From a checkpoint of a small self-supervised audio encoder (BEST-RQ): log mel input, soap at rate 0.003.
Rows from block 6, named by matrix and row number. Each number is 128 + 24 x the weight over the matrix's rms, rounded and kept within 0 to 255. All counts start at 0. Numbers have three digits each.
# conv: width-5 conv (model.blocks.6.conv.weight, 384x384x5), inputs 252-279, a 5 kernel for each
conv.82:125135135174133122135124099137141121135131097122127139144118159126147108093123125124117090152103122128124129140178140127074105116145119137153137120142125140131117123148141123132144089096157149119096160142116143120132127146113124116136108139103130161117146093129087110170155146118120127071123111157106126151092126098118139124142145134130112108125099122136162128142133153148152089158129125105165145156116120198099175176125
conv.83:118126141139118139134135112136118110114133116146150158079120132141116164145129127145159136139169102110132128130185092099140131147152139130109111113135115133139149150140130162132142111145134131142134134111118135138102140123139124158120105127139118117093114122170110124083091155119114106117134124129144102139136133135112105127104111114117128146127135138124120149133105119104128122125119135131134134134132138143120115115123
conv.84:143094133114134144149171138108155143099122137127154145108127132139132125118144123136121150103105163149117139123172049128132130112123152126090113095137138137146123132143135148130121109151139123124114133132117142128149164129124124145123123126120130111105107139108159138143105098130110133120148127088110141105123120139126130137113120148134152130145132094143102129142116127137156174164151131136138130122124114119122128162163
conv.85:133123130144118156148136166122151156119067135120143138104133116137157121170126128133130141119130132116132117123084156129129118127146123127149146124152136144100150108145137122135122120154110151122117130132128127153129129139136138131157116130119133140138130111124090144088145124123137132152145115111125111182110142124125127107131113113136124142136117114118152118123123119110147121123140107131132147146136144126128157124100
conv.86:174135089110142123093131103136159234073087117039166161140137107132144156117140137141125114094101114133133143130086131128121094166116136113177111127103126104157114137139117141129130098135138101117127082174145130115143117116117143085133132140152160127126096146037204147150135105150127122091167105123147133172099175073098110163131133148171106138102147110146119143122143092106141139196093110072122153132171112128118107138129
conv.87:149108143116122121127121129125147154153137121167154096092158133128125148138128151126138125172132144103125138140153126098132140124110123095133145132110129128146097104106096112122110134106132151128140138157130110123135112120096126133120131128114134146140124075142154141126144114136118144115143118119103132103114153133130161118126120115127120145110131109165136131120133150117122139094137166145150105115147105141138090115133
conv.88:106150133143113112124125160137127131138119124098100099196126147127162108113152133139128125122139134162122118130102132120119110160136100112141159097137149101152149100132147108139124105132154134103147101143125128125134115141147123086149113131126107144116129122139136123126095155123136124119134129169152134138134111117129103123118126149148128124122142148113122123129143120126120098126152120138142122163125116158089125148139
conv.89:115138111138114145160107134118133131125141131125122142124130096153139128140121135123132110142155148121109128112123135124120131099123121146113137140127105141123148136112125095136123108142123137128101125129128128117138149131105090143104116130128136116129142149122128110115112166140128106127143145148117138141140139137093117115123146124146115147128137128123117114103130135144117154167131137122110117127145154125133162111152
conv.90:185083169144142082178103107118139121107128123108104133116126151104172120135106150129114131116142152130122113141144155158136139089121140160116142146136106159105152110124107163103155099148132126118134112114154109147151105138116115149125124122116169127105083123135142132138143120105116109173124180106116108150132131127107143092123137142134132102138198099189109159122125147122165104146073151132158122130144146160101138130138
conv.91:109143091143135128172038193131127133123130140109177097145111137091152132129134146142122098139146109131105122128144167142113168083092135122122149154132117169043172138117103130137123140104105119107152130074169106097204012166160045244113054208115148167058173133109117182108119145141102138126114102118157144129106133095116125074140123144146122108107162044232125083122107151129122080185152077178083149175097142169127168106118
conv.92:143126137104162110108120163100137131078168141104151120130115106132095162141137088153136115115140136116106118127162136111145142172085099123187091076157151152124141086137105159131124116124126115129154125100114173214035149181048085174105093160123174119102108120125119125128158095159101117124186120119105115149087122136105206080101123142154098125127135117132100155111113172131111137152126168042107133165097158130061145130070
conv.93:120110159116117128113133133102021178168152093161126098055149099138147134124072147159090104164140062076110138119095131106191123112096134142121140117119119160123135129129116167061130108114126152161154022141107087122133147139123124129146089152130137116132117143147120147138075140159139110122148163161155044205137085170115057169134101112157127097102149136115109137125158123102130134186118103142133142113119140160093102140191
conv.94:125109144125143121136118133114120155127141125123152129105140146134123145137126129136132127115135123132150119132130138139134115154122134117128108110124159101157108125125128137132136128130147103158145111115154124143135148111142130116150125137123143141128128146108156146125156131128123136140099160136126116115123101111140119141124106124143138146130118123126123105135135138115113118148110116123118126141142131148120118142118
conv.95:117162094168080125120126133142170178123114127123110140138115126138148134166143129146150143127141076074094119109092143138148122132139152160074111118153119130155144096144097137162119084111116127102141123101109180135123142132155090116164146118119148154125100180103092092113130172112151108129164108157178131144098107117119124087143177134158103150119128164080102134109116091126102142079109085144114137126119115131123092123126
conv.96:103150132090149139168095145121136130151152134080123151123111148101144159123100149117145169100121137138139142100147084176187086173105092107111164099132144146107138116109147137111125118122125093127136135130123159090154096124167150077145134096168041183116155128104132204129088168122116140149138122173092069133103112164120222063172131131134113133118167069152123143125158108110116146070155138104188081182114100102116122109116
conv.97:128158147105082160128108104138136115112106132144093105136125104140129101145156142153125097147126079008155140099154127137153142128121116170092112151130137098180107109094126149156113149169137082071116087140108147133120106126145138133137120119117128119150136126086121182126161135121100128110154135135123172121092067083143134119117166151144122074127126117113150150140110160149105146100116179201121166145103093128116162112084
conv.98:127138120093163131138117128135132144136116143136108131122121130127146128141143139118130125106171170145133130138185002144133128143138141148124121083145130111128121176124141130119142117133149119126126136106133143149131109115167143109103129155131123148082132117125119108132132111124108165124095140163130132126133145139123125124106160111128144106122105151126112132123125137108147133117133112118156116134120149144089145079154
conv.99:115129150100118145133121137106127134141106134152145135112137151100178093156135134141135128135164154131144137136150155131143158132139129111139158122113151132165102137134153131121123146119147150113142130153108162132122122113122150103111091157120099107150131113130144136138127096105160140123121100132092128099148130116130113108131133136155144126135109159128141135127098127094102135114161146105141156134110136105162114110139
conv.100:094152067167159143122141121138121108138138159153107158139105127125137127151134113144081133137108115101119131131119118101097156107151117131143164098096100165096128166115127132103137121089152067122116135130105103119157097170122081137109122157104144135117118111137137129103120114126138130132123091131147109104139131121113077151074128147113135104133114119137169106150084114135106142107148176173126149103109125147114128086105
conv.101:141141119170067137112119148159112071121160123138136134080110078168139114127135115109133120118101114248196127129115204173158113108133163131162117120087128130105182120130110133122097193149091094137107171135134132143113108131138125100124140151130125133136160103120172154154092114132142138133159059098163115129129182098154147128138152161115134093124105121157112148148139094117119168115134117108131153174093130156164149125082
conv.102:105103152129149145113137104098131149185101081122151079091134150125107129159119128140147134136146096117090142137158127096156104130133143128121149130076134134105151148112100140150144145086107161142134115142121075144119119105141118101132139171121110134168082142111139117175145118143113139159090116116185138120127129127155123136102149113159134115090139090184089167119156103108139124139114167100129091157140138117099081118137
conv.103:138122135089156121142108104138130121138124142122171151132108128114125129142128136117115124125111103092116143134167007149148107122153131144130150089129127143122088142115126162110144136125106143107135142111137132123119131119138100117126128136107095143132119123130133121138131121136125147117110135116157146117097127126133137139113137138123146124148126119108118143150150105092161143148130124118105126133130126091103150148150
conv.104:139100143109127121128117157120155137150120151093148150139098127100110119133085137137134126116147129156073131120181082119111128101126117133123146121151113120132143132129137117126129088114147174110140147090132166127141150122137156128118102131144110126099132146094125136128152131113101115091139119127106134116153118102114160132130150126142131116113132108147123125130141137127114152165093136093132098112122162178096119165107
conv.105:139129106106136163141123143151208082131127115113174183130109105164107089140128130105114176093094221204115116113113128145170152056161111180114128106129121131118116141127120087109145147133127068087099127140131093173109144129096138130078170140165112081121150142126104162105106104139128126069149135148123145097118123108131123124096135118146130121122127124125136140095156193083131255158093158127126124105106147129120121118125
conv.106:137130061176103151059181082149122133145112168126103110137146149123117124144109127113154115116183124116134119157131130137096156108103137079107152135189121154087170121133146092155116145103090089145143125081167145140124125155082072196100097135086149160083159115126099132153136138119145123122106140102138117111144129112157149110147046139120163111096103124180069173133085165118123121123169088148134132095111155137151128160171
conv.107:141123153137129140112118128117114142155104118077127155187087108133116123120110121125135133131122113098103121115141157117115118117134111123124116112132129089122127127121131130145130121158140142136136127133125093115143152123137135099137100121113105119127145123153118137140142118149133150126127117106116099124146145141162129145124112136132108121137156153145152127145121153150156122116115136122110113107127104156112122098111
conv.108:125137145148141116133133121087124138132138151116127130117134133111122109128116114130124141146146117134089129127115138136134135105141126130150127118150115138141136130111107144128142144124140119131121138119156142107123140131144124134132114130147134125115137117115140136118132161161139131127114110119132129155137147140127113127136140138132112125138143120115099118136134138138146122128153134149153135127097115100127138129126
conv.109:135117139105152069163117135140134137133091144133125154083123136115156116114144126127122124123111128154083139131152049154159099098103161145133130110099147099129113153110143138124119182115096122167139134116102151111140145097130158105134130145151132129118137159136087152127137132120103137089112119123121148121106124159128129138141140090123126103134129138128117116127164139111124135176107098138132119157111139117075116162131
conv.110:119146166132122133111133134145127091097124114142127126132092112156127125130132137111139135145088137188105125131162109110120123145134124105133121105141097133113139122140120155107153150097133149127088117237062125114128092144136130123127124106154097168122139124099113121161101158130126117130136148128132110126129143135158124189149120133111100123143116134104120132121133134153126080071125128107130129145109170240255074079225
conv.111:140126135135116156134108139121106083140166108134076061096154108122113127136121121123133099126107148102078120114143125126131175153121087107080133147095122115142120131111086119137154198151111091183102102135138135144112132120106149104151136120123092101125134199073121172162140098155128139104203093106087162133116120129140128159122122098129126154156104079135128178122149164108114101179109127119115113111121157076082096132145
conv.112:127142094140125124115123139137155140070106165085194129102126114113138119146139110195066161122080132148141112079137115095138129121132135106152172081128132119150133126123127178058119149127137109138147086148140128099182144137124130129141151117112145107153153129086142121151144138116133153150129131121134116151133103158137136165151148140098195123106135109078133149160127145124102157137126132134123098148118124115113134116124
conv.113:140158135146116144131126128151167116107101132118140146095115145096142097129127114130113122158158105113173123105124112164120151139109119120128153148102133138145119113135149119133112135165127116087142122136133119122140142098130143146125124110137127134149128078104098104145114106146137125094126146112105149128114140114138117145150129120142133125121110130124121137140139137106121152136133150119141130142130120091199198142100
conv.114:112114149137108111128170118107105102123129158132113100080186133131115138108134125131118115120151128108113136137172122126124124147124096145134141132150100149144112089131121142128106142143139098100122133124136113145109145130133149130148079110135137157108137157114172096133096148142126127116107142103104128113133113113142127132118094128110123132132143131119105140120132123144142110120149156163160118130124090102112136105092
conv.115:147117122122114136085143116111108129137145105168131130134136113119121162143143130135135130118089144157130135132170115054136125133127148121136129116127121103145104140144121142116132154124125160118145148087127167135161118148140134136138139110112131121141117145100130118145129138116124129121152147150140146124112150116115121099127123141135131159126136125122117147170120094136152139166148127100114145118133146118059115167145
conv.116:102092194140096158136048214102135130172151108136095112128134112132195053145122121156127129124148117137113125131134156139139106151070141138139096139178119053178155103125086166117117111169039164110131123109163128122152092154140099103228061130077149144093147141111127113135125137092154117121124175133103113122124158103112144074136109124138155101128090130152085186097140131105138101184104045154066110255073117113082129139189
conv.117:107147118161087116107133164131079159210255114119097117093156095138138126160102151123144112131111094095089145138151136137160126145109127145133096087101124128146125125114136102159120143099113143119073089107153164081112147151140154157147123111112178151111111191102095121118089128168147116102099159162130148117123115122119075144136167103130140140131137120121147146123132101124116174193094107100072125176134179133168115154135
conv.118:144110136122117121169130158112144142120140150106175160110115135122130128173126115132121139106164191152134118127154136151104131107128109114123107127133134129127119118131144100116086128155143115072202148127142217162127130117117143128126103128138152101130132086118125129147140140115105138122121120130116110132093120086141122132112126130119135129145127124124138118172132147116100154163144161142121131122117138125105091153122
conv.119:138084151138121120134107143141176023100123172190190077113140139113127111135117103124085138114116103078119131119102137150119096112124128198174110106126134093166114138142145136124147169095097111133093149095172128107125138107150139111169117105149100127122143100151155093102134138145112128106108132166135174096085089168087123103159104136119113114142120114145128138187110107116096153135117107118144139141141124148116115131124
conv.120:096122112091116128115122126146106157136142128115118150133149105122118106124140146126126118107133158116113137146113114108129138107150112137130133143137142128127129110129143102126123132139150123129131150107135166121143140132142148126132135122136111118120128113140111103131120121139142118132144125141129130136140127123123117137114128108120128116135130137128151133120128153146141158141158130130122133117128102126125138116119
conv.121:121139134118097098146139125129140124126126118141135106144136167127155104095145140105091093134132139111110132134000000122127146129151091114165162094126126163111118107132134118111106107108126157115139123110137118142137161089082096143138147084119130169154079128069110151139128127135117100121105155176131129114150139108090105107122098144118124120087118154126166099096160104142107129128134141123150142137116107138143149112122
conv.122:140145144126121163119110130135088090136133104157152073102148141120132111117125132138151127123168139125173130123127144123132184101126140131136152132130132175116132095138111151119142146147086087125176108068194161131142150106107106123119111122118098118125162157080112116140118114121139141131147137114147152125125144136163172117144151114164127146127157100146095125115188139083103107126121137117138107147152117093097236255112
conv.123:139140118124133104148106154113120158128099124114115117146125130143107138119120114139099132113108122094108105137126120112141143135091103119131134134135085172094128152132123179125102141112142136125123137112111100093123123119144124151123146127117130147160145131135140114107128161139149164138084141127168115146135132154110142091155111123090171127102141085146099117125114127138149112141130131134119164150117116125145161128123
conv.124:124131116144112127130112124115123135153128133144149110102130123136112110142134116133115134132170137159110135143099104145151112134129150151133145119141122155136136124110108132112148136128134107141141124131147139123125120101122122138141133136148164161126134128090128115149134138172152136128129133098126125154122111135121126130142138120139145134121140142129108113127142127144102173157131128119139116145132123140129117122159
conv.125:130125122145121148110125135149134153128108100133122149153097121173151155108127134145150128134108135168134114107033202100120143148144117081122143155111132135127164129138145140143129134115097165149138120117088162138128139161126125143130137147129112109151148144105115110165125115130143140167162103117136133134117148122130139104129149130138109142115117124118114131136129106133120141126133132107134160158119115145138114125131
conv.126:118132132119138124142141140152180117104112137110055083069133141133119110103128121121125144111118103113092133147115137105143109164107143122116112119129145136135140108179147144115096072123134109061154116153165194160128107104130100124158137140111117140133132037121166130111129140126135111101124153113065078143162153112122146143141119159108108108118127123140119145150122144110134126126098102113146103118138134116133150164146
conv.127:120139135110142136144160117131112154142115126112093132130135123142125141129168118123120124153101157105112132129144107092143127097170131141128120097132109165095164134130155111142129131083151145140100166110125147127117147137120142140112134125123152125120120139121137118153128105123126147162135092169135117098153110160142156113109132140146162121134133149127147123116149131143110118115150141158122145123152122094129148164165